From a checkpoint of a small multi-label image tagger.
Model: 0.772M parameters, 48-pixel images, arch convmixer, norm groupnorm, activation mish, patch size 4, depths [16], widths [192].
Data: trained on rendered roads seen from a driver's seat, with toy cars, trees and houses, 36250 training examples, 141.2 epochs.
Rows from block 6 of a small multi-label image tagger, named by matrix and row number. Each number is 128 + 32 x the weight over its row's rms, rounded and kept within 0 to 255. All counts start at 0. Numbers have three digits each. After the name is the row's rms in percent of the matrix's.
After each channel's rows are labels from the 100 images, of 14976, where the channel reaches its highest value: "top examples" is what is common among them. Only what is clearly more common there than usual is listed. The data: rendered roads seen from a driver's seat, with toy cars, trees and houses.
# pw: pointwise conv (model.blocks.6.pw.weight, 192x192x1x1), inputs 0-63

pw.103 091:119112120213124106163083119134121114091127135096089118079149191154104165193171150098153129116113147100111129119171124150150075110094094177132088131117099143123182183128121102142128158160123080
top examples: house

pw.145 106:110176123128076177128168111195156130124112126129153113146082089077141109073166120151084170134087094114093123142138122133145108150093129120123119135125119095163135106132105125116134133098086075
top examples: dog

pw.162 091:048141159121084087188158077095111094114087206141130140143127153109056122125175132129110126125233134126102122145112129159150135162165134074116092137108088079148135161143083108100104102071146168
top examples: snowy verge

pw.190 098:147101070140144137105067170085144147116090136155077175100127142157140138121139110148094129122100088121149106085120120164083151120125128171119128106127133120086105128070146141082144124109157096
top examples: solid white line; snowy verge

pw.81 090:128154159172163169131124164097098079129161128141166092131100110097086111100118110083123176117093119131120113115074137086117156107041134103151106134144125151152096120094128078104156114087077089
top examples: bends right; solid white line

pw.121 099:110106120174192068194217124124124131108052125111163067117197119109181125091162133100145128123091176100101130149161078109183127177191099092086128151142147130126155125198090142075144093102105122
top examples: straight

pw.30 101:122091126169085136141128104181164066144154110089090111106106091110114171159148140083053093060112055173100132174143122126113154146091158129156117186133134111114168089102111122122133118072107135
top examples: dashed white line

pw.9 096:186072109171125084112100138130084100093062110160094178123175091095124123055127092102090148123061157125057156152087102216104172141101148177124084151102136079108120102158161107179089158137089080
top examples: tree

pw.125 094:128098076113128098089125132144128157070118112100117129124112084079143208179142161075153115176082155172215116114129118113118120128175107166113129116113106153174078132110141105190093136135107151
top examples: sandy verge

pw.185 109:159161180082124107082173073098122103086126089151149166165114098170111099125113165090092146144106202168104162077223126115128140094129118140143117077123093117096129109162177161144164112151085166
top examples: house

pw.119 107:132115161103127114167126072175112116098111109117113134125116118126157140130113116174113072162094082138182130060179116114147148121102164140105182088097166085117158081152101046149097124138115111
top examples: pine

pw.35 100:126156176120104134127086174097139116124168101132161129113129178105102135111159180150089123160155166038153098114116183101132149117154158070139220145149154168126110120167138106141108110089116108
top examples: bends left

pw.98 106:125132101166075162093132075089100145107047088120112103143133087094145155094140158161095122159176148093151116132148125111100108139102139124116162110078165130154083094101186146137114089222104186
top examples: tree

pw.150 095:154078114133115100216132085163141103086107151110120128168097198188138087089145180053100111089123169124125151138151144143131140145123157137149188133157122125084097097148199181089142096136092127
top examples: pine

pw.156 106:149109096141084138195083118189118093116064087146148154095147134097166123085173151116055101160133143119096119136118105135152054091136089111138099088104186197162130117110079133123119122169152105
top examples: pine

pw.84 095:139104061141128126135145175066124095169124062189111119087145079126164112201127081124164130086179180113159187101108138133142131175098123066163138124153127139144105177104117067131114072109170153
top examples: truck

pw.95 101:113230119132224186189129145186127148109113131083048128153097164166130155101127129098152118123116164190124119113123154113155140104066105157083058055132116115136147184113091122088086092122144187
top examples: car

pw.153 105:121112089107093091115098125106114122104111073147141060166111130167130188105117182132120145189138092155156109117203147115165148134112127112126124069099111147167115138197203192143073174117110165
top examples: sandy verge

pw.158 105:140096103142092111123181164154120179079130068155094148138170092119096111111188128130191065092109105128168171141123127075161107128202177145083120080092151047166103144134091094107156115134081062
top examples: solid white line; bends left

pw.71 100:112146084180144102130155129060109167132117099076067132077157116132122179088113154122088148138160109076145152144136150140142162151062153096117111075097108151126172111118097100126109167119144106
top examples: crossing stripes; line: no line

pw.88 102:182105132062168128123151150148142107137134175141130111084108069148147136098164137055119178161106127156147143080112062041089177116121119146108093113091153156129111085183117109118138127124105094
top examples: straight; solid white line

pw.62 096:164110104179195104133165155124133176109136200099119099129054129136136103087131137109103113113121169126123172202169130133156148122148147094182133108086210109148092140145206134157145120123173081
top examples: pine

pw.147 095:138095144171145151141127119102090097057160105074097126189129071156119073209179111157161149168128130188121089090134137128158114121160102089127082122135164150201119131159138117135205143126116166
top examples: snowy verge

pw.3 096:155144067145132102152171095106084152145186064086122137139161100185123181067090168067168116138131133081119177064068112154141142156102132128153157138106139138093082048127124116117104167091140132
top examples: sandy verge; vehicles: two; line: no line

pw.38 104:130115113107095100142103137158177177125093188173107125158119108140142172189122127138146127129090128149152137103183138089125109122031128125130125126172170082104138116181171138145119134137177087
top examples: tree

pw.102 091:127184100148124126128120148183171101201186187112145142125133112066114107110122110080124188083170128116122101133121113099093139102151150110104105144091088093155076136154147131081166139149104096
top examples: snowy verge

pw.48 098:172117141136115108177162097142169075123108125172086173131129110189112125084153102145126157111083130113132139107130132096158098213141158093100140151057102077114094145130162151136146148088124135
top examples: dog

pw.7 088:153154097156112127099080084188160140175130131075085181166148100169099071142121105124121164046077141165122138128082161081122080124163132150131131164108094131093101152156099165071136110090111165
top examples: snowy verge; bends right

pw.177 102:129109131093147100181142074108189111133089064165066078146099104157090136123132127075117132089101138092146156112124160172150111114150184145108144121132191129183108162110100113085135100129096086
top examples: car

pw.0 093:070140099129076111140127093135154141158105095152126121182064156130132157105132115114148105133144151097113117125100209153084149122115121091135159059105145067156145156105139125155118123130097134
top examples: bends left; sandy verge

pw.80 092:127109091133115067149160086086123104148144091128151140147117122060195115110136115069128129167143125149083098099121137117078141149082078128136151075123096113174104149144165154132099125099070167
top examples: truck; vehicles: two

pw.2 098:115114144146077118127055079059186133074136172101162119093148156122095105119139135102111149132187130107177085176211138088138139107125110117111174117184158108126122146079115119109067125145089196
top examples: barrel

pw.137 086:075159159135113099095118180118138100142122124119161099166103104151157083146080107148125120170133121123109172121085090125094097089131141111141180106123130122139161106140090167175102139135111099
top examples: bends right

pw.65 092:169178156143177100128075122117115158082155167123168084207124065113111096110101142190132134100096103149095080146074098078193121104105086103090105128151147132118102103163135093118110128148119167
top examples: crossing stripes

pw.57 102:115151106138135092127158107061161089150092136163156104100103043105144187118091138047102104093106131166104166074130170076098086154163141095116113091103127144118138135125092083084128087176153142
top examples: vehicles: one; straight

pw.22 102:084090069117105153122169126124158185094108149122107176070107099117128096106136098102128164107117175176196134057108144157172107159110153147057137149120155154133123118178142042137121057144124071
top examples: lamp

pw.134 103:183138139225109110122183109214084160111127124079085130163165138160102079127132104133141120169110119166111132119117148200138127157139129172111104093121151124170097080116166138115122102159141147
top examples: car

pw.33 109:178106165125097107183141071124166128168188155053151119170143130150079207186102197111114095147149106147134117164144169080093093148105156201153125099146159190202120151088099110157115182103180122
top examples: house

pw.67 100:158109114109178120135150166166133174102097138107140077103112129125085068152161212122098065076156110173201143115085115229108142136073113133219099157046115167131101141109110169158181129165135121
top examples: car

pw.45 097:110200134114148119157113129119058085177150134106165158117102145154161140105182144189102140052180112172112114140128186122120089158137148087148119098136194135102126166105188122145100127087133114
top examples: tree

pw.69 088:129084170116140160166090096167120197083093132115161138155153123140105156141137113145159085123168151116166156165117125185113096133108140191143151112080172106106164105144142124108126098191098121
top examples: lamp

pw.5 100:065115069186150109115129119126101090131192152132140114140122080140162077102135117066114112091122098141114134105094114109078162109093088128137108073142133144147117106096120099129171100103160140
top examples: snowy verge; bends right

pw.142 105:127087195096130151080214121129157152113096137148143066117084138167101088104090166106131165123069125144080115140096126103112114153120156136146113099190174154115161094201179174131104144140128149
top examples: house

pw.128 104:118105154109104087160104091116149125205141090128112073150116192131144124115115094110074077123101116090171129120142151112161142178166139087078131075116073059174109098146094177105121160151139125
top examples: house

pw.135 105:079155113141164159166183126141099169172131190143133144143075103165096160086148148085077141079082126083137187180145076068131171093129148147094107104168127110196140155209152100043136140074187107
top examples: crossing stripes

pw.14 098:164102082106127153110114148170165145128125100097125147087079137147137136122123087113120105194139055087082147120112114094147209120137148166123110152114109179131114092129076075104124158127140128
top examples: straight; snowy verge

pw.17 101:087141167099105125197146130123097176122198081171158151122072156138128176142135164081092095098080079115112141100156109086143127146167042143074131138167185101183109115156087117132118142149103166
top examples: car

pw.144 094:091052119115097100154139123164099109133163176075185074066124091160101079127130137153125178065146174117159187150162135160084124101146105100117096153131185116145148126131104097136090099125156152
top examples: pine

pw.72 098:104137128155134099135145139121155105140122098151160089121155112121158064168105093095166079081156158067149150151069049163120136073129180144144109163181129172196133091146110170137088075138149133
top examples: car

pw.60 103:123177086088159163118142107171129168117079155152139159149092079207095166158121209128129079089143134158147125130188172111069127100092120129149068101120113107100124114148115137177103161099162181
top examples: crossing stripes

pw.171 097:123169096102148148133144107211165116166115141095114083099192092117137114132117055092109144092121071108135085154144166152094148121130176118103046186153147136141145138165149052131134106159102152
top examples: dog

pw.23 107:224108109176101151148218135092138134126160177173126149150157132124134134103104143134138129099140131151220174116135075135168141112157115133087107148174115079093087084120057093163170133155090123
top examples: bends right

pw.173 112:116085104136138155121097093132114135099109109150147143093131149122129094098111139089026174146157197079148102177077127148141147126110129133157164165127092129104152127085153170133085130116082102
top examples: dashed white line

pw.184 095:081117158115158100089092144170157144099132147137191161147105125179071098117155072086118113090102137156195122123146141138108111133166144144195091097151127097097206108111081122152127118120111117
top examples: bends right

pw.183 098:122103138120158156172110150135104208119116137134057151155141076094127144145097180135121108152118082140096084109112111161112163106153098175132105116170140123179106079133070047167175138125145140
top examples: car

pw.55 100:135104113061119089113142130116056096113131109114120123141116093152110160185108118116147091132119116127095102092138106146082118121135108197206150154138123140136150151148200134149153183147097058
top examples: house

pw.115 096:141122087144073123143134057092077118172102112096111104102169124127183084162158132113142167167130158143154178057111111168158203109118119140129129107100074157128110130147137191099112153152107153
top examples: lamp

pw.46 107:179080140097110221064116058145164115106160136111091148075129100119081120126110104083099142113133153088093132142139159142161178127090099184156125138128123171126095145195163070142106116074091103
top examples: house

pw.181 101:059155157170134134186097167162140195119113157132122141132123081159080160136097080196123123104137129178139131102071134156067102106102119139133086092139151105138081147150154130135074098135130112
top examples: bends right; snowy verge

pw.188 096:180183083130155169129163102099158135111113127086069136125105121092163125103121125128115114113123070137112107115109119154134165106128120129122163123095162110113116134167111125112095148129092102
top examples: dog

pw.163 099:135136145171134073111100073115177100123121179116135179063128115144065162109161080129161141161072112153168156160113102116153060117130139088160127094096084092136127152141183124136136142109109144
top examples: tree

pw.31 096:097107180110122114127146177092122133149171083159136066121175151143145119149183134164129131132174143165107136107109148081112143142146134104108149081125157147131134095175112093189129124090119136
top examples: straight; snowy verge

pw.32 103:141141105077155123163201117191070137115119097153169119097128126114112165122166127094140087211113172128145127168155127086127169089206135126147106132069176077054181102122107116099107144131161120
top examples: bends left

pw.86 098:120162165118156159126134086147178222177127150111169111101095105128176127179134123144116102167069096133148127144079118136132125124177138123113113149200136110152094126102132132135139108098207117
top examples: crossing stripes

pw.58 106:145148085101109091066154147102100136171083130119151171135123161055112166098099075166105133103103126086153191123152152148156174087168197139119123157128141127090122162125178077136093110103195076
top examples: tree

pw.136 098:196167137128203138169176152203145084091146115102165063127160119130130107151116102157127130122086143107137118147148101178135171090123108113108089133107144104097129090127123128170149111108142150
top examples: straight; solid white line; vehicles: zero

pw.159 102:158116084143117185155101175143116161140157067145109171120161109092106129164120126173066193123089180147135082159167042137092124162123087125138137113125111093116091125130128099168192170169150096
top examples: vehicles: two; straight

pw.122 092:100074086078136116174051135146143137086156086145158110141102144131065177105150120100132147189085095183095129112207162066129148136184126102138082140127144131070137156122129097133145144102113164
top examples: sandy verge

pw.61 112:147158166087171197126213149148142148128045094174107135101216152114121154128136107109097112115122087116147127102153112146120179115087113121125131171099107110109120125167107108160092114078146098
top examples: straight

pw.139 104:133173100133146105111138124117151106156124107113140193170116181152144096114136161099157113191055072181159104128070249091142102113102107086143130154131129113126116101151128178120111088111101156
top examples: vehicles: zero

pw.97 113:121108183138158161096169115136111102145080112181138098149144125177122102233149124112069159066121143132139127109153119053136084125137047132133174112147167091086126060076099122145089159097126131
top examples: straight

pw.73 094:080182158137131111173147129150091083088146151190203103099120115139141074151069064118125125063137125082145125083139189128156170121118171091134130133130128114118131085099100099106118112099052100
top examples: vehicles: two; dog

pw.117 100:111107081149089129125113134098086126117049099122115129132137144093148086151128152143139074190148110094114138093101105094117139100212147130155108127135123104169160128176044135130165140087086065
top examples: solid white line

pw.4 105:174115103115104128136118091198177138145134083092105085116119125166074065149118127099153090101104113136106106207104158088133106163113132115149125172118121124113182129094067120174104079109132065
top examples: vehicles: two

pw.18 107:135178130079091166118114096110142140085127129107124101099155118114164121113110117176099096140176089148137056126126108104156173165162113133140111100141143119139075091214127127074115120103106110
top examples: dog

pw.161 103:116110109214076149125117078134098169134169094146143181159094105140116199092147185122094116183131214141064103126152148118153118080098104129148065134133147141152137157137130179132053154098118119
top examples: sandy verge

pw.124 097:131109133153115098124169073113123105142121153093181139147075103134155114119122062124127118152145147107122114145116130181100113148153091123163133113139115153118115059142113125103141147138108107
top examples: bends right; snowy verge

pw.44 104:104148111161137139098094119092107136164148102129156170118174134109097115198161135144103110109073169220106112118137175128153141164141141118107103144161128151106116117106151136121103118164165152
top examples: snowy verge; bends right; vehicles: zero

pw.34 099:131153140143134120157139140115160078069166182110085113098176092152056130139165080145126086165118099123146123118177125124133123124062125124192173125127102174095070090136144102113135130051086121
top examples: straight

pw.92 093:095112125110139128084104127163108095145160113165141084147124082159112146135116137120127114106139122153115100102149096051123086038117154144121073132069153215131142141146132125123098120083149115
top examples: vehicles: one; straight; snowy verge

pw.172 109:107170128125099110122140170095116191119160120106131167112122154120117154078107120133131118177176125099148126123140080174093102096134161126121140095126106119097155094104214170086100175160091102
top examples: barrel

pw.167 104:127144069099125043130120046153141125106115103091123173117082122122149134137097119068133119150103183170126137116082153111100106085131141106110142133132165099181118101158132174095068215114126090
top examples: dashed white line

pw.54 103:183122092132143157134154119164106129083096093134098087090126153119155129131093139120154105114127059151138117097129146116076106119150150183061128095158155091190109149151090115111092152151120152
top examples: barrel

pw.39 096:110216106192180176117143117138085104118119159170141125151072156106147152079097110172082109099103152133185141104086141143130138176141104120095075120168115100118120153124128199140078154100092078
top examples: straight

pw.151 097:133121113153072147156157136152114092097153106113112131186135117175136126119088082124119154147069139202117098158229149133119150154206127154072151121177106082131159097179091177197123163100093170
top examples: bends right

pw.19 102:137128127121144086138135089098136132114159140120149146101103159132152135082121146104105113094108139098108202154162080102163129149124080160101081107167066180133056142101082136032185083126158103
top examples: pine